From a checkpoint of a small image captioner.
Data: trained on drawings of small networks of dots and links, 195000 training examples, 7.0 epochs.
Rows from block 5 of the image encoder of a small image captioner, named by matrix and row number. Rows with one number within an expert belong to one neuron, the router's apart. Each number is 50 + 15 x the weight over its row's rms, rounded and kept within 0 to 99. All counts start at 0. After the name is the row's rms in percent of the matrix's.
Before each expert's rows are labels from the 100 images, of 14976, where the router gives the expert most weight on average: "responds to" is what is common among them. Only what is clearly more common there than usual is listed. The data: drawings of small networks of dots and links.
# router: router (encoder.blocks.5.mlp.router.weight, 8x192, trained with AdamW), inputs 128-191
# gate: expert gate (encoder.blocks.5.mlp.gate, 8x96x192), inputs 128-191
# up: expert up (encoder.blocks.5.mlp.up, 8x96x192), inputs 128-191
# down: expert down (encoder.blocks.5.mlp.down, 8x192x96, transposed), outputs 128-191

# expert 7
responds to: nine dots; yellow dots; tree
router.7 114:39 59 36 85 43 58 37 61 44 39 60 20 09 57 70 49 48 26 52 48 20 67 49 57 32 46 65 43 56 31 54 37 67 61 71 57 43 60 38 13 57 62 51 50 44 18 51 63 28 52 57 47 41 27 61 40 53 41 53 49 47 44 42 57
gate.30 105:78 54 48 54 53 83 63 54 70 52 64 53 44 46 55 57 28 40 56 36 47 74 48 34 50 55 61 55 60 38 57 72 59 43 45 58 62 60 70 50 73 50 49 33 76 46 25 32 56 59 46 52 62 77 42 48 70 08 34 66 54 32 58 45
up.30 100:52 49 45 53 57 44 34 18 61 72 23 71 45 29 34 54 24 48 51 42 60 82 51 62 44 50 66 59 40 73 65 61 51 62 42 33 54 42 37 49 52 35 43 70 44 38 46 60 40 51 53 15 44 45 55 58 52 82 53 20 27 52 42 67
down.30 104:59 09 57 76 50 42 36 50 42 58 71 69 63 53 59 15 41 53 58 55 44 48 55 75 52 69 45 55 39 56 74 40 44 55 48 34 78 64 59 35 50 87 64 74 51 68 67 26 49 56 32 27 51 32 68 56 39 43 46 99 58 61 53 61

# expert 6
responds to: five dots; purple dots; two groups
router.6 096:60 78 30 73 45 42 58 48 62 40 67 49 64 38 47 51 51 79 43 79 45 57 57 61 66 80 68 17 53 70 54 29 26 59 64 68 55 57 42 44 84 59 62 54 64 47 36 51 55 78 40 70 45 20 61 51 70 58 21 54 50 75 52 52
gate.30 105:52 58 43 55 66 45 50 49 47 53 62 40 36 49 51 54 48 54 18 25 62 09 40 44 58 23 29 23 55 45 34 68 73 42 57 36 34 54 56 31 43 37 45 67 51 59 75 55 57 45 24 41 40 61 67 48 32 51 74 37 58 25 49 52
up.30 109:42 59 61 67 39 43 24 52 55 36 44 41 33 47 61 50 39 53 29 42 69 28 55 55 53 59 62 59 64 40 62 31 48 41 50 10 37 47 73 75 56 39 20 55 60 43 78 44 84 48 67 60 54 36 47 30 32 67 72 54 80 42 52 58
down.30 106:67 17 46 45 42 46 34 42 39 71 37 29 70 42 31 48 72 69 72 42 56 61 81 37 29 53 53 42 31 60 38 65 63 67 50 61 48 42 51 33 81 53 31 45 23 68 59 55 24 25 19 49 38 62 63 46 67 46 51 45 50 47 51 52

# expert 1
responds to: green dots
router.1 095:81 59 44 55 37 55 40 45 65 37 53 43 58 36 65 61 36 58 67 78 47 50 63 48 36 77 51 18 33 35 35 24 43 48 35 66 38 58 25 40 84 78 61 47 78 41 56 36 46 60 35 29 57 42 70 40 55 58 33 31 62 71 40 43
gate.0 113:61 51 77 64 73 83 48 47 44 84 51 54 57 48 38 37 58 68 61 82 54 30 39 64 40 75 55 43 35 50 54 26 58 44 48 44 73 65 45 45 51 50 62 33 45 38 28 69 51 22 24 14 46 80 44 52 47 54 59 54 34 49 55 79
up.0 105:57 67 39 45 41 50 27 53 66 52 28 17 46 51 54 31 60 52 54 40 71 67 35 47 55 29 59 75 41 50 66 69 45 31 48 32 22 23 66 19 27 73 56 44 63 36 00 61 43 62 49 71 28 50 49 55 51 58 66 53 49 58 54 62
down.0 103:43 36 52 64 56 69 52 43 48 49 39 74 54 27 58 42 78 27 53 72 74 30 19 49 60 64 09 50 38 43 44 48 74 66 54 22 34 38 64 47 53 42 57 62 55 67 75 50 78 55 56 64 31 53 72 70 58 54 51 78 27 75 60 59

# expert 2
responds to: laid out on a circle; dots: eight; white dots; loop
router.2 102:68 65 53 57 35 46 42 17 65 43 46 77 73 65 80 30 43 65 50 63 41 38 51 55 74 52 35 50 55 16 54 53 45 52 26 76 36 36 34 16 59 89 45 51 68 42 29 30 56 42 43 63 50 33 40 26 50 29 71 21 66 49 44 38
gate.30 098:56 21 59 63 67 39 59 53 53 70 56 50 29 60 44 59 49 13 31 51 74 51 52 83 26 72 35 36 44 45 67 61 40 54 52 42 72 48 63 39 30 43 60 49 70 73 50 42 65 46 58 12 61 34 31 51 28 47 32 47 46 76 35 40
up.30 106:56 62 34 58 36 24 70 46 34 53 52 48 57 45 27 31 61 34 25 51 60 53 69 63 45 58 75 47 67 61 48 77 11 50 79 50 54 42 29 08 66 44 31 49 39 41 54 42 57 32 34 38 46 76 52 24 37 52 48 37 53 42 28 49
down.30 101:47 67 36 75 36 35 49 10 34 53 58 54 55 56 61 25 51 39 59 67 11 29 54 50 38 54 65 59 53 51 48 45 53 53 54 36 41 58 39 50 18 46 23 36 47 58 30 22 64 16 40 57 79 40 44 32 66 61 70 64 41 36 49 48